From a checkpoint of a small masked image model.
Model: 32-pixel images, encoder activation gelu_tanh, encoder patch size [2, 2], decoder width 256.
Training: soap at rate 0.0015, 16500 steps.
Data: trained on flat shapes of many kinds, plain or patterned, on busy backdrops, 21.7 epochs.
Rows from block 6 of the encoder, named by matrix and row number. Rows with one number belong to one neuron. Each number is 50 + 12 x the weight over its row's rms, rounded and kept within 0 to 99. All counts start at 0. After the name is the row's rms in percent of the matrix's.
# fc1: MLP up (encoder.blocks.6.mlp.fc1.weight, 384x192), inputs 0-95
# fc2: MLP down (encoder.blocks.6.mlp.fc2.weight, 192x384, transposed), outputs 0-95
fc1.152 068:38 40 34 40 49 71 67 47 30 30 31 67 50 54 73 63 58 66 52 23 59 44 61 64 44 67 71 34 72 61 34 48 57 60 60 44 55 49 61 51 44 21 37 56 29 45 42 35 63 56 57 65 52 51 45 56 40 50 44 40 63 68 43 43 50 55 46 57 44 48 51 74 64 60 48 57 45 53 54 58 51 61 37 49 57 49 56 39 50 80 38 43 48 63 44 50
fc1.153 106:71 40 62 80 43 58 59 48 40 37 45 36 42 60 48 71 58 47 51 55 26 53 52 51 41 39 45 50 54 63 57 47 61 64 50 51 41 53 40 61 28 48 53 65 40 56 54 45 48 69 51 44 53 50 63 77 39 56 52 61 44 26 49 47 60 28 49 38 43 27 38 50 47 80 44 26 38 30 64 55 58 25 51 49 24 41 34 63 56 63 38 34 54 47 28 43
fc1.154 049:40 58 34 76 50 39 47 48 31 42 60 49 67 57 42 57 42 26 68 33 44 44 45 62 39 51 43 79 35 58 30 62 62 45 61 42 51 37 46 68 64 46 64 50 42 53 40 50 59 58 42 70 60 49 66 38 48 53 69 68 44 59 49 60 43 56 49 45 44 33 54 43 60 52 61 41 49 49 28 39 48 56 60 68 25 49 50 48 60 41 37 44 43 59 63 44
fc1.155 063:59 58 46 38 66 30 61 63 50 37 65 48 44 77 30 46 51 74 41 75 49 64 29 54 38 54 41 39 24 68 56 57 38 59 40 55 26 59 55 55 40 22 61 79 61 46 46 41 44 46 61 50 26 76 57 49 39 38 68 54 48 56 56 71 59 60 57 60 46 53 37 31 42 61 42 37 37 51 52 46 51 55 64 25 37 60 33 41 50 48 47 53 63 41 52 56
fc1.156 130:58 55 27 59 59 61 44 50 43 47 41 40 50 67 45 49 36 55 49 30 57 63 26 36 51 27 63 49 33 36 47 56 39 78 49 34 48 38 31 48 56 64 28 45 60 39 57 63 46 46 63 66 57 52 53 41 47 34 38 61 47 61 48 54 41 58 55 39 46 58 59 71 40 51 49 44 57 54 57 66 61 37 58 55 83 46 74 50 46 40 66 57 54 45 53 46
fc1.157 127:53 51 45 52 44 53 40 58 27 55 53 25 30 67 66 53 36 71 57 43 36 46 35 36 47 54 33 31 54 62 46 52 50 47 56 55 52 61 49 59 51 53 36 70 45 33 51 34 63 41 59 76 41 50 41 38 46 64 81 48 57 58 46 34 50 54 54 72 51 46 53 62 50 26 36 25 47 38 53 56 33 54 39 40 47 42 57 42 54 48 45 43 39 50 58 59
fc1.158 131:54 67 53 50 44 48 54 52 56 26 45 58 45 54 45 32 50 59 51 43 56 44 39 17 47 42 51 39 55 59 57 44 44 43 61 52 56 71 66 56 39 43 46 57 44 53 46 20 52 54 38 50 41 58 57 38 24 42 54 63 62 34 45 42 43 46 31 51 57 44 66 69 50 58 41 59 57 62 45 57 18 52 42 55 27 58 61 63 47 71 59 66 57 45 27 17
fc1.159 143:45 37 54 73 56 56 55 39 56 54 68 47 55 41 22 50 48 58 46 42 67 23 52 66 57 28 54 49 59 47 53 32 50 50 46 38 53 66 30 39 48 34 55 54 70 43 77 49 49 28 62 69 46 55 62 37 40 71 58 42 71 44 30 38 35 63 53 48 40 34 44 66 40 70 54 65 59 49 20 72 37 37 46 61 48 34 67 63 46 35 78 46 74 42 72 50
fc1.160 062:67 48 51 51 57 74 67 57 37 61 49 42 57 38 39 60 62 32 45 51 58 35 38 67 59 51 64 50 48 46 56 62 68 50 52 44 52 50 52 43 45 71 58 24 64 51 47 62 38 37 48 40 47 57 50 53 33 84 62 38 43 55 60 47 70 54 35 67 51 61 64 30 44 56 49 61 63 42 36 50 22 60 33 68 48 43 43 46 43 44 60 62 61 51 58 63
fc1.161 075:86 40 42 50 31 79 55 50 58 45 35 56 38 80 66 49 59 61 20 44 48 36 50 52 26 57 57 36 23 60 46 45 72 64 24 55 47 37 57 73 52 55 38 67 61 23 48 31 63 34 59 66 41 45 45 51 42 45 56 40 44 60 50 36 45 35 48 61 29 42 43 47 32 64 62 51 50 77 56 43 64 36 56 59 53 43 65 60 40 58 41 40 67 50 44 59
fc1.162 128:82 65 55 76 60 52 70 55 44 35 65 64 37 61 54 43 48 74 51 52 64 38 65 44 30 62 46 54 60 41 45 41 43 34 41 62 57 42 42 50 72 52 54 43 41 46 27 59 56 53 49 23 50 54 50 54 55 53 56 41 52 67 50 50 67 56 41 60 55 82 33 62 51 46 43 50 33 34 44 53 50 43 42 40 36 59 43 84 32 66 71 51 37 54 21 59
fc1.163 066:51 37 46 39 49 44 60 56 42 50 55 25 59 43 45 48 38 44 51 43 57 45 37 55 42 44 29 79 60 53 58 39 56 63 63 57 67 55 39 42 48 40 60 36 70 46 54 44 76 61 40 42 45 55 61 55 30 67 38 56 62 52 63 41 55 54 70 61 72 77 41 61 63 51 53 53 63 44 35 64 36 52 39 47 75 44 46 71 45 38 67 66 42 35 40 59
fc1.164 077:51 63 52 46 43 29 60 49 38 43 45 41 46 57 49 57 44 44 64 45 65 67 53 48 55 52 54 73 54 48 41 57 52 62 57 61 43 48 45 49 39 55 50 53 50 37 75 47 62 49 31 61 31 35 38 53 49 54 64 38 55 36 25 15 56 52 51 66 51 29 49 30 67 39 62 59 58 20 37 46 42 71 35 28 79 59 62 58 48 54 40 54 64 42 48 55
fc1.165 063:68 36 34 49 55 58 40 52 59 26 48 62 63 60 57 53 38 32 58 61 23 50 65 58 43 49 60 36 52 47 31 50 59 49 39 49 39 28 49 36 60 61 37 54 67 45 31 46 51 54 57 88 52 52 60 82 40 50 57 67 56 30 62 39 61 46 55 55 57 52 46 48 51 67 60 68 42 41 52 28 28 49 50 48 53 40 61 54 50 51 56 39 48 45 54 54
fc1.166 066:39 55 43 46 45 52 36 56 25 49 78 62 33 46 60 51 56 60 45 63 54 25 42 54 64 64 57 43 55 43 57 48 61 47 47 33 38 57 33 48 66 60 59 45 44 52 47 64 68 45 58 61 54 41 63 63 37 39 53 51 33 56 31 61 44 35 32 33 56 58 55 32 52 47 29 54 46 59 42 29 54 50 36 61 56 43 34 51 58 73 42 52 68 50 44 53
fc1.167 143:57 37 50 50 64 58 39 49 30 57 61 51 51 58 45 44 50 39 50 48 43 51 56 41 67 38 31 50 55 47 57 38 38 52 44 57 56 61 20 51 47 55 47 46 49 62 34 44 54 37 63 53 64 42 40 57 29 69 47 52 46 58 46 50 52 59 62 48 57 70 49 44 55 56 49 58 55 59 37 35 30 40 39 50 57 34 52 42 60 54 66 45 63 50 48 56
fc1.168 100:63 45 36 53 63 61 44 41 44 52 28 48 43 57 54 30 58 44 56 58 51 45 52 80 63 49 51 53 49 41 74 57 41 40 65 44 51 47 46 42 43 47 63 44 44 42 41 25 51 50 38 62 15 36 33 50 29 59 55 60 38 40 33 64 37 21 37 27 29 64 61 39 49 48 70 62 51 43 40 49 65 55 59 65 36 53 51 45 58 51 37 56 58 30 39 23
fc1.169 062:57 32 29 59 63 57 59 44 59 44 48 46 41 52 37 68 50 36 65 52 58 33 44 69 30 42 44 60 45 52 57 51 51 50 52 67 43 54 72 51 38 40 72 54 45 48 49 39 70 42 43 53 68 68 33 67 42 61 52 32 62 34 56 64 68 58 50 44 79 58 49 66 71 63 38 62 31 43 32 51 50 40 59 46 57 30 74 31 59 46 40 53 37 39 57 59
fc1.170 122:54 48 35 54 62 40 46 71 45 66 45 64 59 65 35 29 72 38 46 43 44 50 56 50 71 40 47 68 43 59 54 39 32 32 39 55 40 68 46 66 58 46 45 44 49 49 51 58 40 35 49 58 51 52 81 59 64 45 48 37 49 60 44 39 34 57 39 38 50 61 32 48 60 54 66 67 37 25 55 46 30 71 39 42 22 36 64 37 61 44 60 36 64 56 49 53
fc1.171 065:35 42 34 55 25 34 59 58 42 55 62 61 56 78 54 57 54 36 55 52 48 37 43 31 38 51 47 52 57 35 69 37 44 67 56 34 66 65 44 45 42 37 51 41 61 43 55 32 69 22 41 46 57 66 38 34 64 46 53 43 63 48 50 58 49 50 46 49 44 46 42 55 41 46 78 41 40 50 35 56 44 58 47 54 37 45 51 24 44 63 41 54 50 65 50 65
fc1.172 072:64 77 54 47 33 56 62 51 39 42 60 24 77 60 30 43 36 46 59 73 48 47 75 47 45 50 56 66 36 65 42 47 59 38 47 38 43 48 30 80 61 25 62 63 42 50 55 70 65 50 42 55 60 58 44 40 47 43 43 48 49 55 52 47 41 47 35 30 63 64 49 41 41 60 51 40 38 77 36 25 44 62 71 25 62 34 66 60 39 53 47 49 35 54 29 65
fc1.173 090:70 42 30 56 31 42 49 54 44 69 55 48 52 47 44 55 39 34 49 71 37 50 33 46 42 61 53 45 30 43 63 57 41 34 50 42 63 50 50 62 53 63 62 36 62 44 26 24 38 69 38 25 50 53 65 54 41 37 60 53 49 54 62 56 68 45 61 48 51 66 18 39 25 42 62 59 84 52 42 59 59 61 56 43 44 63 49 49 42 68 44 71 61 58 27 48
fc1.174 146:24 48 47 39 38 69 58 51 46 67 56 65 48 61 64 54 56 57 64 68 42 68 49 58 48 65 46 32 46 73 40 35 63 50 38 27 60 45 37 50 41 52 55 52 36 64 59 59 31 65 69 60 51 42 35 46 20 37 58 69 54 47 68 39 50 58 55 34 63 67 48 55 38 56 40 21 57 36 51 41 45 39 39 30 29 60 45 51 66 45 38 55 55 64 72 57
fc1.175 072:65 60 27 57 33 63 52 60 46 61 34 26 44 69 58 63 74 49 83 44 45 43 54 43 38 59 66 51 35 58 57 50 38 48 50 63 48 42 39 47 60 61 54 40 44 47 46 40 32 64 45 48 50 56 54 59 64 32 49 26 35 52 41 63 53 39 45 52 52 74 46 50 48 61 52 72 48 58 57 22 53 62 57 30 38 41 62 42 40 61 38 54 48 47 48 38
fc1.176 068:54 59 32 35 47 42 47 36 33 61 50 46 66 70 50 60 54 56 46 71 42 46 52 47 37 56 37 75 22 34 69 32 72 56 60 61 34 35 41 56 55 37 56 42 38 46 40 47 74 30 52 50 53 61 34 44 39 68 52 57 30 34 62 39 58 37 60 39 36 48 52 39 58 64 59 40 59 63 46 43 53 64 45 48 38 53 70 51 56 27 34 48 51 42 49 60
fc1.177 069:37 46 59 48 63 55 62 38 28 43 31 53 47 37 56 55 73 42 67 55 39 39 53 60 39 41 35 44 52 62 62 63 48 54 45 44 57 52 57 44 59 19 66 43 51 53 46 35 73 51 69 62 50 44 53 61 40 70 54 37 43 45 71 68 50 60 38 36 68 57 66 41 39 43 47 53 59 48 34 56 64 46 31 74 48 52 49 30 77 50 26 48 58 47 47 45
fc1.178 140:56 41 35 67 39 65 77 56 30 36 49 43 62 56 37 40 44 55 72 65 55 43 58 42 29 45 44 54 29 47 61 36 34 68 45 50 62 34 67 68 50 57 66 59 64 40 71 68 45 60 47 75 48 53 54 35 18 46 65 52 59 60 53 66 48 86 56 44 65 53 40 32 50 41 44 67 66 52 52 43 57 50 43 59 43 54 51 50 57 32 68 48 41 51 42 36
fc1.179 147:45 62 31 44 45 45 45 52 59 41 41 47 41 52 52 51 30 42 50 33 48 72 36 37 47 64 58 63 49 40 24 48 66 45 43 37 49 53 37 41 50 73 37 53 75 52 51 39 46 63 55 51 65 72 59 43 53 67 44 54 62 47 42 59 42 46 59 68 48 57 40 48 61 31 69 53 75 29 46 33 55 41 54 37 32 36 60 26 66 54 59 55 54 60 43 52
fc1.180 067:51 62 49 53 58 62 60 49 82 61 54 64 58 53 54 45 71 61 46 38 46 76 39 55 47 46 60 58 44 57 63 37 44 66 54 62 51 65 30 46 48 61 53 59 68 77 63 48 35 33 42 38 67 73 60 41 70 66 45 45 36 55 36 40 76 33 42 74 35 62 38 43 56 65 62 67 70 65 58 53 59 50 37 61 41 60 48 65 39 40 38 66 49 42 52 29
fc1.181 064:21 43 41 62 57 61 59 70 40 31 44 37 69 39 47 71 54 60 50 36 36 41 45 44 50 70 57 27 52 57 53 62 52 52 55 34 42 60 64 50 50 22 58 31 50 28 41 33 44 38 83 71 63 67 56 38 48 46 63 53 60 56 48 54 39 57 67 48 29 63 47 52 54 56 52 46 48 61 44 64 43 44 40 60 53 54 51 24 58 60 38 33 57 51 52 56
fc1.182 061:65 43 60 60 72 56 38 33 64 37 52 53 54 58 51 46 60 41 51 36 58 55 54 40 48 30 62 36 55 48 60 52 68 45 66 57 43 62 46 67 13 45 45 55 64 46 65 32 49 58 55 55 41 38 55 57 55 62 34 51 59 43 36 59 69 50 21 37 62 67 44 47 50 56 34 49 47 45 33 74 54 41 54 45 67 48 51 43 33 57 54 57 35 44 64 49
fc1.183 136:60 51 54 45 42 42 64 52 35 47 58 47 64 38 53 40 39 57 66 57 43 49 53 42 40 62 39 38 50 53 52 37 54 61 52 77 61 60 26 44 49 50 35 59 49 54 41 61 55 52 41 38 61 48 52 62 47 67 69 53 51 43 69 55 51 45 51 34 23 50 58 61 31 34 43 51 61 48 40 48 75 55 38 70 24 37 51 57 31 50 47 80 34 43 25 49
fc1.184 056:30 44 73 73 53 45 51 43 40 56 58 51 71 53 47 46 61 47 28 39 53 41 59 53 53 46 50 55 65 40 57 69 38 53 48 52 50 54 62 51 39 36 43 53 45 43 48 51 70 62 39 60 31 48 37 52 32 56 59 59 59 53 46 63 43 50 44 29 53 63 54 63 57 44 47 71 60 56 22 44 54 39 49 42 25 68 43 30 44 30 51 48 49 47 46 55
fc1.185 131:61 57 40 45 33 37 45 44 53 60 54 38 61 66 33 48 41 25 68 56 44 37 42 45 48 39 54 69 60 51 31 64 57 41 60 49 52 63 63 32 50 34 84 46 68 47 53 37 61 48 53 30 39 58 41 39 53 64 56 46 43 46 28 70 52 43 37 61 40 39 64 58 61 51 47 57 60 44 60 51 50 44 34 55 22 80 70 72 44 37 47 50 48 51 47 55
fc1.186 056:48 50 44 49 53 53 53 47 69 55 51 55 63 37 65 64 50 63 41 59 45 48 48 78 45 43 44 30 49 68 49 47 75 35 39 73 65 42 43 68 82 47 53 61 41 59 58 55 40 59 41 66 35 72 36 55 43 68 45 58 34 45 43 66 52 48 50 20 61 58 41 51 38 50 52 66 67 56 56 48 51 45 56 37 49 41 38 57 30 53 50 44 62 53 44 42
fc1.187 054:50 64 39 52 23 49 45 48 58 34 49 62 55 61 54 46 60 54 29 37 59 52 70 75 55 72 47 47 53 40 41 51 48 38 46 46 75 57 55 47 72 50 33 40 50 29 66 41 56 39 34 48 36 64 44 55 55 58 48 47 54 63 39 48 73 55 39 69 40 52 66 53 50 44 55 55 50 81 40 39 38 37 46 58 51 61 35 45 56 33 67 58 49 73 44 57
fc2.152 101:48 51 50 43 62 46 48 61 62 71 83 45 51 43 34 45 47 34 61 86 38 55 30 51 68 28 19 77 47 50 57 52 48 57 52 65 49 59 41 58 51 55 58 46 69 55 57 57 57 62 45 48 53 48 59 53 61 60 55 61 53 54 69 76 56 47 62 40 63 64 52 43 55 62 61 54 75 55 49 56 58 52 58 53 31 60 48 64 54 12 53 45 59 45 69 61
fc2.153 087:35 75 41 31 52 47 46 42 39 61 68 53 23 56 46 44 66 45 64 46 62 68 60 32 65 63 54 63 47 55 42 50 43 41 58 51 56 47 55 47 80 69 62 40 64 30 62 64 40 38 52 56 68 36 23 30 34 34 48 38 36 54 30 47 42 72 52 42 56 55 23 52 49 44 58 72 67 75 49 49 46 61 34 39 71 65 63 29 45 37 70 64 52 59 65 38
fc2.154 066:69 31 49 30 38 60 56 57 56 50 48 41 55 54 52 49 54 70 39 42 54 45 45 65 57 51 73 42 53 43 71 29 35 62 47 50 61 68 49 26 40 54 46 39 45 46 62 48 59 53 58 31 36 64 42 56 51 49 42 30 66 37 48 31 46 38 44 52 58 67 38 59 39 54 41 40 48 56 65 57 58 33 49 47 69 57 62 50 55 62 63 74 55 59 59 41
fc2.155 072:48 51 55 73 34 78 44 40 48 57 40 53 54 46 62 48 44 34 56 20 62 41 67 40 54 45 70 58 68 37 30 40 51 45 68 34 67 47 41 41 56 63 51 24 36 61 45 41 40 54 40 46 84 32 50 46 51 54 36 40 52 43 57 37 53 45 37 39 54 52 54 70 73 47 65 58 63 56 45 41 53 40 39 70 48 40 59 71 56 48 50 30 43 63 50 51
fc2.156 125:79 40 58 20 70 60 31 55 56 58 30 57 59 30 43 37 61 33 18 64 28 43 38 41 62 38 69 39 52 39 50 37 50 53 49 62 48 58 50 72 66 38 51 51 31 60 52 49 63 39 48 23 49 74 49 51 48 53 53 43 69 57 59 35 54 63 32 59 60 69 48 42 37 38 45 43 46 45 61 49 49 55 81 47 53 36 45 45 70 34 75 50 48 58 68 40
fc2.157 122:37 46 58 50 52 45 67 59 56 45 49 58 46 51 33 46 69 61 46 41 60 62 61 65 65 53 59 52 42 75 48 44 35 50 55 44 51 39 49 60 35 20 70 45 61 65 52 49 37 40 41 33 66 37 65 58 70 55 25 63 32 47 56 55 60 40 55 53 74 49 52 39 32 57 47 66 44 54 43 56 78 25 79 61 42 35 58 57 60 41 41 66 79 50 41 46
fc2.158 121:60 29 58 70 61 47 30 59 55 46 49 60 45 56 36 62 57 50 40 74 62 46 61 49 68 62 66 47 59 54 56 60 47 29 56 56 64 39 42 43 70 49 48 41 47 62 37 60 37 53 50 45 68 29 60 50 40 68 39 61 50 62 54 71 46 47 44 33 69 58 49 53 31 34 57 42 69 62 50 64 58 55 60 54 66 49 40 58 48 38 43 48 58 53 45 57
fc2.159 118:49 64 70 44 55 59 47 58 51 50 27 55 68 45 50 52 40 29 41 51 47 57 33 45 54 47 35 57 41 58 63 52 32 56 57 61 27 59 46 44 38 51 41 52 29 55 40 63 52 63 19 58 60 34 31 53 67 56 35 61 67 71 64 77 57 40 52 58 67 50 60 45 50 39 51 62 56 80 33 39 58 67 63 49 50 64 50 24 51 49 38 52 40 65 41 58
fc2.160 073:46 51 48 42 27 25 48 59 47 26 55 61 48 48 62 32 57 63 55 60 34 70 73 53 44 46 46 62 59 52 40 48 38 63 35 56 61 49 46 46 54 25 51 72 36 53 45 51 66 58 59 57 42 55 60 56 43 17 51 54 36 56 64 48 27 53 69 31 56 50 50 74 48 54 52 44 38 54 64 57 74 48 64 25 50 58 68 48 49 75 54 52 36 52 33 39
fc2.161 081:23 64 83 45 58 36 51 31 42 51 56 48 58 27 52 47 72 40 54 52 67 71 65 50 55 57 41 66 79 29 58 63 37 44 57 35 53 47 52 41 57 30 56 55 35 57 51 57 38 47 43 34 69 56 48 67 50 52 43 63 42 34 54 64 56 77 57 55 64 43 58 63 50 40 41 59 46 38 45 46 36 67 53 39 55 47 32 32 57 51 50 52 43 47 61 52
fc2.162 110:50 48 50 30 62 49 34 55 48 38 52 42 59 36 59 78 38 22 43 47 49 67 40 43 72 52 59 47 43 61 38 68 42 49 63 56 39 52 63 39 41 51 44 50 60 34 73 51 53 51 40 76 26 52 46 58 50 54 47 50 55 40 23 44 53 52 55 44 37 28 56 64 49 62 39 57 53 62 47 45 62 52 52 58 60 69 72 44 57 57 54 46 54 55 90 36
fc2.163 070:59 61 46 63 53 46 43 52 58 64 60 64 47 60 42 69 54 54 66 54 51 51 62 53 63 51 70 28 41 49 51 62 51 35 42 52 42 45 66 49 42 54 38 63 28 47 48 58 35 36 51 41 63 51 49 49 73 51 60 38 50 48 41 64 43 49 37 43 34 27 62 42 48 47 36 40 35 46 60 34 44 67 61 62 32 51 75 36 63 64 26 48 55 58 55 38
fc2.164 081:48 55 42 57 81 71 37 61 28 50 35 50 50 40 60 39 64 41 34 71 27 35 48 54 47 65 46 37 50 52 38 42 41 30 46 57 60 44 51 47 38 46 49 51 42 58 16 58 26 34 52 53 65 53 70 54 57 49 30 68 41 52 86 59 41 47 55 39 43 66 50 55 29 53 59 45 61 67 77 49 54 34 54 46 29 53 57 30 56 48 54 61 39 54 43 48
fc2.165 065:44 57 68 62 44 38 60 62 67 64 45 50 44 60 29 49 66 70 23 35 59 57 47 60 53 53 48 61 45 55 67 41 33 53 69 48 57 64 37 76 53 38 50 33 39 50 65 39 57 50 43 21 44 47 44 32 50 50 51 51 43 51 32 54 57 56 50 46 35 29 32 45 47 38 55 33 45 49 40 71 59 57 66 65 57 44 41 36 51 59 52 62 51 55 44 51
fc2.166 076:57 59 50 35 63 30 59 35 60 49 14 38 60 47 52 51 50 28 43 34 54 72 52 50 48 19 49 54 46 64 38 41 36 56 46 56 59 67 58 42 29 27 41 44 57 62 49 53 24 53 37 31 41 51 38 51 76 57 52 35 60 57 48 39 52 73 70 68 55 39 48 80 49 54 60 52 55 57 49 52 50 59 53 45 41 58 60 47 38 48 55 46 51 46 45 59
fc2.167 123:56 51 31 46 27 43 86 69 47 42 41 40 46 38 38 46 57 68 58 49 58 47 62 45 28 59 56 53 43 35 47 67 56 63 45 35 79 52 67 41 43 44 44 63 53 61 60 57 43 56 21 36 46 35 64 50 52 64 43 58 39 51 45 49 60 30 42 47 50 41 42 65 54 61 51 36 65 35 64 51 44 59 38 57 54 41 45 34 49 59 27 45 28 44 70 48
fc2.168 112:30 46 78 59 59 42 59 41 50 42 54 63 61 71 35 63 59 42 37 73 39 45 62 26 49 56 39 39 38 43 41 43 44 56 50 74 56 54 66 60 49 61 31 48 52 58 47 66 29 50 54 61 73 46 50 58 72 58 44 25 52 50 48 47 42 80 39 52 53 44 34 55 52 44 45 36 49 42 48 51 45 19 50 59 84 59 51 52 28 41 63 40 26 69 60 56
fc2.169 079:57 61 53 40 38 46 30 63 41 39 60 59 72 53 74 38 49 50 52 36 44 55 48 42 57 51 60 46 62 44 58 33 47 54 56 22 69 52 41 40 41 45 27 43 45 50 50 55 34 64 51 57 40 12 64 19 43 64 44 55 29 68 43 40 37 47 59 27 28 65 49 36 41 25 52 35 54 54 54 46 47 57 49 56 33 58 33 59 40 51 48 52 50 40 48 45
fc2.170 107:60 32 50 56 39 50 32 64 47 45 61 44 43 75 52 56 31 63 72 52 45 69 34 59 44 70 55 46 45 30 44 53 63 41 52 56 51 22 53 47 55 59 70 50 68 56 57 39 62 16 50 61 42 62 30 30 55 22 42 60 69 54 66 75 56 57 65 57 53 42 47 65 37 49 46 59 45 65 51 68 62 53 52 48 59 65 47 57 47 60 34 63 34 66 37 42
fc2.171 074:49 64 43 30 44 71 38 44 43 60 31 41 43 36 51 37 48 85 60 47 58 61 53 53 58 44 51 61 52 59 27 58 62 38 39 60 40 44 58 48 58 53 47 63 23 58 56 70 57 74 50 36 36 49 64 60 22 47 46 44 27 54 48 49 54 25 50 53 55 53 48 55 59 43 31 61 42 41 56 48 56 44 51 44 71 56 44 75 66 35 72 56 51 30 52 58
fc2.172 071:34 27 38 50 56 46 47 68 57 69 33 65 43 46 55 52 56 63 38 42 44 54 20 52 43 51 57 50 43 46 65 51 42 63 58 62 61 45 59 32 47 50 36 52 43 56 49 34 45 57 47 65 35 40 65 61 59 71 57 65 68 44 32 66 61 45 57 74 43 29 40 51 67 48 53 59 78 37 38 71 58 46 36 61 29 61 50 41 43 43 47 52 42 60 70 35
fc2.173 096:57 48 47 38 59 61 40 39 64 46 31 84 54 54 54 61 65 30 50 23 58 44 62 47 21 46 36 67 66 39 54 59 61 47 34 42 54 55 56 41 60 46 39 44 55 61 61 71 33 20 39 59 39 56 50 47 47 56 61 42 42 36 70 45 37 65 44 57 38 37 58 48 61 71 42 55 30 45 41 32 52 55 47 51 55 56 40 58 40 49 42 40 56 55 52 49
fc2.174 127:38 47 55 60 42 56 67 57 49 50 49 52 65 51 44 67 40 51 58 64 61 54 47 67 44 60 60 43 62 61 35 46 49 47 47 34 48 78 60 22 55 50 62 60 66 42 42 35 36 60 36 50 35 54 48 51 58 32 59 29 50 50 36 37 42 45 48 50 44 75 42 39 62 47 46 43 62 73 26 40 62 33 66 63 31 24 57 63 35 22 54 72 57 33 53 67
fc2.175 087:38 59 73 50 58 49 47 44 38 51 53 70 55 55 40 64 16 26 38 55 70 57 54 51 61 38 38 56 81 31 53 59 58 39 52 51 40 54 54 44 42 44 62 64 34 43 45 53 59 35 44 37 57 29 57 57 57 63 32 60 57 42 53 24 36 83 52 40 47 29 43 60 43 66 58 29 70 50 43 51 49 45 44 65 54 69 53 53 59 41 48 42 56 42 45 62
fc2.176 071:35 52 66 61 58 50 69 56 36 49 41 46 34 50 52 46 43 39 56 39 68 54 44 28 38 46 63 19 90 73 32 63 35 29 45 37 59 61 61 47 48 55 47 50 54 59 50 42 47 75 54 48 62 43 65 67 58 49 45 25 72 68 32 68 37 56 40 61 76 51 36 55 40 35 40 43 53 33 72 55 44 37 50 62 59 47 34 56 39 61 62 56 56 58 64 61
fc2.177 087:62 49 29 61 49 38 35 60 65 42 51 50 60 51 45 54 39 54 39 36 61 48 45 30 60 59 64 35 60 44 36 43 52 61 63 62 64 61 38 58 36 74 31 47 34 52 61 74 39 68 40 34 49 50 41 33 56 56 49 51 56 55 25 46 46 45 54 51 52 47 43 54 68 62 52 44 54 59 64 48 35 44 77 41 51 44 55 69 40 53 81 50 40 36 56 61
fc2.178 135:54 27 42 47 58 50 40 29 44 55 48 51 48 38 54 57 35 61 48 22 41 60 54 57 61 48 65 56 66 35 59 54 48 67 46 58 53 39 60 48 52 49 20 35 59 51 52 48 45 46 28 41 48 69 72 72 83 57 48 36 54 44 43 54 27 31 48 37 33 70 54 56 43 46 56 41 63 51 37 65 57 47 73 41 62 45 54 44 52 48 40 37 42 49 51 65
fc2.179 130:54 45 51 56 54 49 71 44 43 68 46 52 49 55 63 48 51 49 51 55 34 46 49 56 66 22 54 49 53 49 52 45 47 50 61 16 56 61 71 42 58 67 68 69 39 42 57 61 45 52 40 45 33 14 60 60 22 59 59 43 29 58 60 50 63 54 51 44 74 34 62 56 53 48 57 51 49 66 53 46 44 52 65 40 43 60 65 58 41 45 49 46 73 25 55 40
fc2.180 081:58 47 58 54 29 57 54 42 18 48 34 30 52 49 38 60 43 52 49 71 52 52 53 36 43 54 53 40 45 42 32 47 71 26 37 33 49 33 70 44 65 55 60 46 34 25 51 64 72 66 54 46 38 56 35 56 34 37 46 55 48 49 60 61 26 70 46 39 54 62 64 61 40 48 51 38 38 53 50 49 45 48 56 37 62 39 53 45 64 53 72 34 41 47 45 62
fc2.181 081:66 51 41 24 66 54 46 28 44 73 66 51 35 60 39 30 65 50 57 55 67 56 50 48 69 34 34 76 43 43 50 38 26 62 56 57 70 50 45 57 54 64 47 53 39 67 54 53 52 64 22 38 49 32 38 61 52 41 28 30 30 34 59 61 73 59 42 57 73 49 43 54 44 32 57 52 52 42 41 38 55 59 67 46 36 47 58 63 55 39 73 73 45 46 55 38
fc2.182 063:40 75 50 42 35 53 52 59 40 73 55 64 49 40 50 51 62 48 45 54 38 41 42 55 52 60 34 74 47 57 42 50 30 50 41 30 58 67 58 50 64 57 56 42 49 53 26 53 34 60 37 50 66 53 67 43 38 40 51 39 51 67 57 49 41 53 80 38 55 48 49 60 58 28 69 53 50 47 54 54 48 62 51 59 33 58 68 61 65 33 55 40 53 48 26 60
fc2.183 129:57 54 29 44 62 44 62 22 66 38 49 62 52 47 64 53 67 40 40 51 66 53 61 63 55 43 58 69 33 65 44 70 33 52 34 36 43 41 63 58 48 51 70 49 48 44 52 36 52 59 45 64 41 44 48 42 43 45 25 49 49 68 22 48 38 55 31 50 51 54 44 40 58 38 57 70 52 51 44 56 40 34 43 27 56 67 38 38 59 51 34 32 62 67 68 62
fc2.184 073:68 47 30 54 64 61 47 50 47 52 49 32 52 41 57 86 59 58 81 49 40 51 38 55 49 62 46 45 25 60 44 39 68 62 60 56 55 55 47 34 53 71 61 45 56 60 63 53 43 47 39 45 69 37 44 34 62 47 47 45 57 58 48 50 69 39 43 63 59 41 51 35 44 67 65 40 39 36 64 57 38 57 45 82 69 24 60 61 67 55 51 43 50 57 64 57
fc2.185 107:29 57 51 59 60 67 55 60 68 47 58 64 39 35 60 38 71 84 31 28 62 45 54 55 53 44 53 46 59 64 45 37 24 57 41 57 32 34 49 55 45 55 34 70 59 48 46 70 37 57 62 71 46 29 72 56 60 29 44 55 37 77 60 28 55 58 62 60 61 72 49 43 51 46 41 50 54 54 34 44 53 52 38 41 77 24 36 32 65 60 41 74 50 57 43 61
fc2.186 074:58 50 43 42 60 42 41 44 23 36 45 28 42 51 56 44 49 43 68 32 75 47 54 21 45 54 51 63 56 49 45 61 43 62 63 35 51 54 63 38 26 45 41 31 48 46 34 40 62 43 63 34 53 23 49 50 43 40 59 41 63 52 61 50 42 58 51 74 51 44 64 55 65 54 59 58 30 51 36 50 50 57 44 64 37 63 56 53 75 52 36 41 39 50 48 58
fc2.187 070:47 46 58 42 75 59 49 51 43 63 48 52 55 42 54 55 38 56 69 68 52 50 33 38 55 34 67 59 48 50 49 48 49 58 53 57 23 56 31 57 35 49 61 65 45 70 46 69 39 59 52 53 72 39 63 46 34 42 52 42 42 43 47 40 33 61 44 44 53 61 22 60 43 44 51 58 43 36 57 59 67 73 43 40 54 39 62 62 38 80 41 45 52 35 53 47